config.toml
model = "image captioner"
tokenizer = "word"
encoder_fused_qkv = true
encoder_inner_norm = false
encoder_conv_stem = false
encoder_layers = 8
decoder_layers = 8
decoder_head_dim = 48
batch_size = 256
epochs = 27.9
Rows from block 2 of the text decoder of a small image captioner, named by matrix and row number. Rows with one number belong to one neuron. Each number is 128 + 24 x the weight over its row's rms, rounded and kept within 0 to 255. All counts start at 0. After the name is the row's rms in percent of the matrix's.
Before each neuron's rows are labels from the 100 texts, of 14848, where the neuron reaches its largest size: "fires on" is the input token at the peak. Only what is clearly more common there than usual is listed. The data: patchworks of several textures.
# gate: MLP gate (decoder.blocks.2.mlp.gate.weight, 512x192), inputs 128-191
# fc1: MLP up (decoder.blocks.2.mlp.fc1.weight, 512x192), inputs 128-191
# fc2: MLP down (decoder.blocks.2.mlp.fc2.weight, 192x512, transposed), outputs 128-191

fires on: "<end>"; "and"
gate.3 104 [160 100 149 108 158 143 153 147 128 124 160 144 113 129 112 185 161 114  91 166 110 122 137 142 179 115 118 142 127 126 153 142 121 104 132  94 146 140  75 139  66 110 149 137 144 110 105 152 164 121 114 123 151  80 122 157 149  99 183 136 151  87 115 120]
fc1.3 098 [138 149 138 132 152 115 177 165 113 112 137 190 132 142 150 128 123 122 141 139 122 158 120 103 130 139  92 149 124 123 119 148  81 120  92 119 152 133 120 180 133 104 152 105 156 146 108 142 139 164 177 165 118 151 149 142 163 120 120  93  95 130 122 126]
fc2.3 102 [139 137 132  90 143 157 109 131 101  66 114 120 124 107 113 177 111 123 155 125 104 170 113 159 140 118 103 119 138  95 159 119 144 123 110 145 130 132 137 115 139  86  70 174 131 130 129  78 145 137 125 151 154 146 143 191 133 168 122 141 122 175  95 119]

fires on: "spotted"; "bubbly"; "furry"; "veined"
gate.15 096 [111 168 129 113 100 103 115 189 152 153 137 108 181 113 133 124 127 118 115 142 154  89 136  85 124 135 151 109 124 160 150 197 105 110 139 106 133 136 100 157 110 166 119 112 116 110 134 125 128 142 124 160 130 102 144 117 119 121 129 116 161  96 107 156]
fc1.15 092 [ 77  94  71 156 161 154 126  96 133 152 133 153 125 146 168 117 141 166  96 141 107 141 137 138 165 147 155 112 165 128 129  82 112 155 129 141 149 117 103 119 135 145 111 133 140 115 136 125 110 112 130 110 144 113 124 118 112 158 155 163 162 158 134 137]
fc2.15 091 [117 120 124  70 137 149 123 113 184 113 130 130 150  98 135 179 134 164 117 107 138 122 121  78 124 133  94  72 160 120  89 114 129 135 160 143 122 105 160 115 147 160 107 107 131  98  88 111 119 129 140 131 110 164  84 117 107 118 129 132 162 134 155 158]

fires on: ","; "<end>"; "and"
gate.156 106 [125 144 126 207 102 126  82 127 125 125 143  89 153 162 101 116 166 143 150 154 116 123 150 146 114 109 151 133 141 112 128 144 147 105 151 134 137 172 117 104  71 142 132 144 150 138 130 113  93 139 104 134 100 135 156 118 133 153 105 182 129  97  81 150]
fc1.156 113 [113 137  84 110 121 121 110 144 116 111 158 140 128 110 177  89 100 123 110 116 145 143 159 151 129 129 102 134  93 116 136 152  96 150 156 125 175 155 117 138 117 156  91 136  97 151 104 121 104 120 179 117  99 118 175 187  79 147  98 104 125 177 128  85]
fc2.156 116 [151 118 109 152 144 125  79 126 149 123 160 160  58 143 125 111 123 155 132 120 146 125 128 124 116 127 164 109 115 111 122 110 144 152 148 144 146 134 151  78 155 149 126 125  85 156 139 127  57  95 193 151 114 111 134 153 121  90 134 114  97 125 147 144]

fires on: "<end>"; "and"
gate.444 100 [174 140 133 150 111 108 112  93 140 113 123  93 135 129  84 137 140 127 142 150 116  92  87 175 135 138 117 145 167 148 154 155 100  95 136 133 114 131 140 115 140 175 136 134 125 160 129 136  93 125 139 114 148 138 168 130  88 157 140 130 140 101 103 111]
fc1.444 102 [161 121 112 139 129 149 145 131 117 138 135 156  73 123 137 131 107 149  79 104 105 115 105 137 104 127 169 119 144 152  93 133 154 181 134  90 156 112 144 113 167 108 144 123 151 133 124 164 111 132  98 127 134 109 121  86  93 101 149 103 117 140 169 115]
fc2.444 108 [122 161 110 131 114  89 123 137 153 111 112 128 129 143 107  93 118 176  81 104 107 100 145  96 132 129 129 119 137 185 103 140 102  91 129 136 128 137 166 154 130 129 142 148  94 111 156 163 135 136 137 115 131 134 106 126  73 101  81 129 124 116 156 169]

fires on: "and"; "<end>"
gate.498 111 [145 124 103 117 121 114 114 132 100 110 144 112 129 181 105 135 147 136 124 127 112 105 138 133 148 120 150 153 104 103 154 122 109  98  98 131 144 126 112 114  78  95 106 104  85 132  74 137 121  96 130 185 161 113 120 131  89 138 138 150  76  96 142  92]
fc1.498 107 [ 94  91 112 113 101 188 166 130 138 180 129 108 136 122 127 140 135 120 130 104 141 141  96 126 150 131  95 106 131 145 114 152 121 101 140 111 152 124 131 166 133 120  90  87 128 156 117 131 146 150 110 126 128 139 143 141 125 104 126 117 120 113 143  93]
fc2.498 109 [126 114 123  88  89 131 145  97 126 115 108 166 128 145 127 182 151  98 141 117 120 180 123 123 139 129  98 151 129 109 117 144 145  99 125 132 163 124  96 103 117 124 144 137 158  99  90  77 156 114 120 148 183 152 165 131 159 135 131 135 136 102 106 134]

fires on: "<end>"; "and"
gate.485 103 [118 190 137 145 125 117 132 137 149 117 127 181 164 158  97 134 133 113  88 143  84 126 109 157 149 155 146 139 167 128 120 128 113 130 161 111 136 142 114  86 140 129 122 147 150 164 118  79 120 109 168  98 141 137 187 109 138 148 128 110 128 132 143 132]
fc1.485 105 [ 97 140 118 141  98 111 117 153 116  97 127 131 164  96 169 116 148 137 141  85 124 107 118 147 145 198  94 155 131 123 188 151 124  66 127 109 109 136 124 105 146 132  65 119 119  83 133 151 145 100 157 167  89 105 128 103  76 136 109 144 118 132 127 166]
fc2.485 106 [131 100 149 154 120 129 128 103 145 138 130 140 126 136 185 124 109 136 161 117 115 172 110 134 121 149 115 153 109 146 121 145 162 172 115 105 150 111 143  98 139 147 161 175 198 146  98 116 108 142 176  94 123 139 145 124 143 144 144 109 205 143 146 123]

fires on: "spotted"; "marbled"; "mosaic"; "cloudy"
gate.290 103 [126  86 183 138  92 141 156 131 149 138 174  92 151  94 158 131 118 123 124 150 145 131  89 118 129 100  88 129 134  91 140 131 160 156 149 137 140 154 106 151  84 135 117 137 136 144 100 111 148 139  98 108 148 146 143 113  83 141 119 138 142  97 125 111]
fc1.290 106 [156 111 111 130  86  94 115 101 143  83 108 115 132 162 109 113  75 141 141  95 119 148 127 161 164 134 102 171 146 142 177 139 113  93 118 133 141 112 145 136 160 172 108 118 135  86 132 180  80 104 129 150 128 100 122 150 113 138 117 115 135 157 136 109]
fc2.290 105 [121 121 129  97 163 202 168 149 122 155 134 112 138 148 101 171 157 108 167 155 114 139 123 154 116 147  92 110 116 161 125  96 104 129 127 119 106  83 113 149 128  97 118 108 146 163 159 164 115 143  92 122 133 131 134 143 167 120 155 127 145  88 108 134]

fires on: "<end>"
gate.1 100 [142 140 138 128  83 121 166 135 112 127  91 142 142 103 149  92 101 172 148 114  97 101  85 154 127 117 109 147 154 105 105 146 108 122  95 137 112 123 126 132 150 114 157 127 156 154  90  93 130 129 108  67 127 137 122 134 148 170 162 125  81 173 118 101]
fc1.1 102 [ 74 111 137 123 135  82 118 118  82 143 122  73 160 129 135 115 145 143 138  96  89 124 100 132 103 126 134 127  89 150 110  97 184 131 126 143 136 136 111 134  93 121 143 159 121 103 161 148 133 140  89 115 133 139 131 112 137 132  81 158 140 140  91 138]
fc2.1 097 [120 106  79 121 157 143 162 133 156 109 134 188 155 105 178 159  98 115 146  94 125 127 106 108 124 153  74 125 104  93  96 144 114 154 108 147 126 141 118 155  90 116  97  76 122 124 110 108 132 104 110 174 137 165 119 157 117 139 140 126 119 165  96 107]

fires on: "and"; "<end>"
gate.184 105 [ 92 131 112 150 165 137 176 113 118  85 139 128 140 146 130 138 138 132 118 129  82 136 129 106 120 116 116 133 142 143 120 137 125 114 150  88 137 139 134 159 102 132 135 165 143 146 111 117 157 138 157 143  90 152 128  93 113 161 112 172 125 128 102 108]
fc1.184 097 [107 146 140 135 158  97 108 112  69  86 159 118 130 150  51 130 105 100 104 170 135 122 130 122 145 112 168 119 118 136 133 140 126  96 111 121 120 126 113 136 165 117 118 152 122 124 172 131 170 114 129 165 138  53 111 150 148 136 116 135  91 161 135 114]
fc2.184 096 [ 98 136  90 123  99 133 108 117 135 168 129 150 143 117 173 102 119 174 149 100 137 121 120 140 128 127 119 100 142 148 128 123 106 132 147 120 148 145 131 150 102  92 143 138 129  96 145 197 134 153 140 101  73 123 107 147 124 122 111  93 149 140 161 134]

fires on: "<end>"
gate.202 100 [179 128 145  99 120 139 191 126 134 140 137 145 130 130 119 143 106 112 125 169  77 104 102 105 104  96 106 145 115 128  87 152 102 149  86 119 142 120 130 153 125 132 112 132  97 107 119  96 116 166 129 106 113 119 102 132 119 122 116 142 100 115 124 139]
fc1.202 097 [115 156 121  81  99 170 176 133 158 167 160 120 160  98 147 104 168 117 114 122 110  93 161  91 136 126 131 154 110  93 131 150 151 170 117 131 105 152  93 154  95 133 131 151 114  88 114 117 150 128 111 126 155 156 107 165 134 199 173 136 136 114 131 112]
fc2.202 097 [115  96 159 139 118 116 125 194 161 144 125 113 190 125 130 185 125  96 162 123 149 137 104 119 106 142 121 117 102 117 117 160 119 107 129 176 132 147 115 116 127 153 109 171 151 149 113  84 151 134 105 136 130 158 123 134 136 137 126  87 127 172  80 156]

fires on: "<end>"; "and"
gate.73 104 [157 133 178 130 100 110 121 165  95 128 173 116  95  87 119 145 119 155  80 144 116 113 103 148 151  77 141  88 145 100 145 135 148 119 120 121 158 142 113 128 150 151  89 109 134 163 145 103 109 161  70  92 100 151 121 137 116  90  88 125 120 130 119 111]
fc1.73 105 [122 115 145 148 153 110 132 139 143 135 112 126 119 133 136 149 149 122 135 131 162 112 109 112  96 123 151 130 136 114 127 104 139 150 127 108 168 164 132 106 127 134 152 163 144 162 152 107 115 147 128  92  86 158 126  69 159  94 110 114 127 134  99 129]
fc2.73 105 [174 151 105 121 111 105 124  97 115 139 114 126 145 151 111 114 132 162 115 149 137  96 128 166 123 101 117 154 160  78  86 178 124 143 131 135 111 130 141 139 150 136 157  94 111  99 132 119 100 162 114 101 133 115 130 123  96 146 137 126 111 159  98  86]

fires on: "<end>"
gate.291 103 [134 122 113 145  94 149 149 107 106 109 102 132 102 108 116  80 109 114 148 127 116 121  70 150 178 171 112 127 158 112 107 156 134 136 128 141 150 125 136 138 144 193 129 110 105 162 129 118 130 122 153 111 100 173 159 110 127 161 143 112 125 146 132 129]
fc1.291 103 [120  87 130 181 158 140 150 124 132 115 105 111 130 147 129  64 112  84 146 106 119 139 121 169 172  95 136 179 129 121 116 125 118 128 114 184 132 156 128 120 117 119 113 108 105 127  88  99 105 128 103 202  85 165 136 146 144 109 128 158 123 148 122 134]
fc2.291 107 [144 109 161 140 139 101 123 121  96 162 146 115 141 119 145 124  85  87 157 145 122 126 129 137 138 113 149 143 118 120 149 123 143 160 122 172 161 128 151  74 146 125 144 125 139 123 117  86  75 115 151 138 129 126 149 158 164 125 150 169 136 133 119 121]

fires on: ","; "and"
gate.329 102 [144 138 115 168 102 129 124 101  75  83  97 160 117 142 140 100 105 126 118 155 100 148 128 123 148 111 126 161 190 142 133 116 135  70 144 114  87 129 112 166 137 144 123 110 123 118 123 137 161 154  96 109 164  98 143  76 151 125 121 108 141 115 108 118]
fc1.329 105 [117 138 146 159 110 108 172 117 132 150 133 131 197 168 154 115 144 134 138 138  95 136 128 138 100 103 137 145 156 128 127 129 147 126  75 146  89 120 112 155 159 135 117 152 128 107 116 111 115 195 135 129 103 103 113 149 152 121  90 136 138 127  79 118]
fc2.329 105 [114  84  83 127 149 114 120 161 115 115 120 140 112 137 105 143 115 130 126 157 135 133 123 112 128  97 146 110 146 163 123  84 114 115 126 124 152 155 130 136 155 145  93  89 147 155 132 111 177 127  82 154 165 149  84  82 147  92 143 138 151 183 182 104]

fires on: "spotted"; "diamond"
gate.439 112 [110 116 141 146  75 102  85 127 153 156 123 157 143  93 162 137 143 123 132 118 119 125 102 151 133 120 197 117 137 125 151 157 138  86 134 114 121 134  93 151 144 140 191 125 150 122 101 120 109 161 109 125 154  75 173 108 169 103 134 147 146  95  77 165]
fc1.439 113 [100  73 116 144 130 116 140 117 113 145  84 159 140 147 137 150 115 151 154 160 107 131 152 103 152  84 141 129 104 125 153 118 174 111 153 132 111 138  96 134 112 149 109 146 176 119 106 131 153 113 158 132 168 149 122  91 108 152  96 101 144 131 144  94]
fc2.439 117 [143 147 160 161 118  96 129  68 117  81 128 121 126 131  83 161  89 129 113 129 112 122 135 108 107 117  98  99 141  93 153 131 124 134 140  88 111  80 125 137 156 155  81 122 156 123  96 156 103 119 144 147  80 135 124 147 132 166 155 125 126 125 131 111]

fires on: ","
gate.367 095 [163 136 119 145 119 126 124 125 123 145 103 116 122 136 152 150 149 141 136 148  99 112 137 133 150 154 127 112 146 176 114 143 121  93 147 106 102  99 138 146 149 144 118  77 165 137 101 143  89 134 126  89 100 125 165 122 111 150 149 108 157 122 133 147]
fc1.367 098 [208 146 126 115 154 170 127 131 119 138 136 121 122 117 156 122 131 129 118 138 143 131 122 138 137 117 111 130 148 130  85 163 127 154 122 172 133 168 119 142 116  92 106 121 103 104  94  97  86 122 122 128 106 113 128 166 121  91 114 100 129 157 115 146]
fc2.367 097 [155 120 136  84 114 147 139  59  80 114 139 139 112 129  95 157 152 137  99 116 109 132 145 121 136  85 120 176 161 110 148 121 141 180 115 121 140 100 117 147 129 130  82  64 101 118 103 120 156 156 105 131 152 114 148 104 128 155 155 139 188 138 128  89]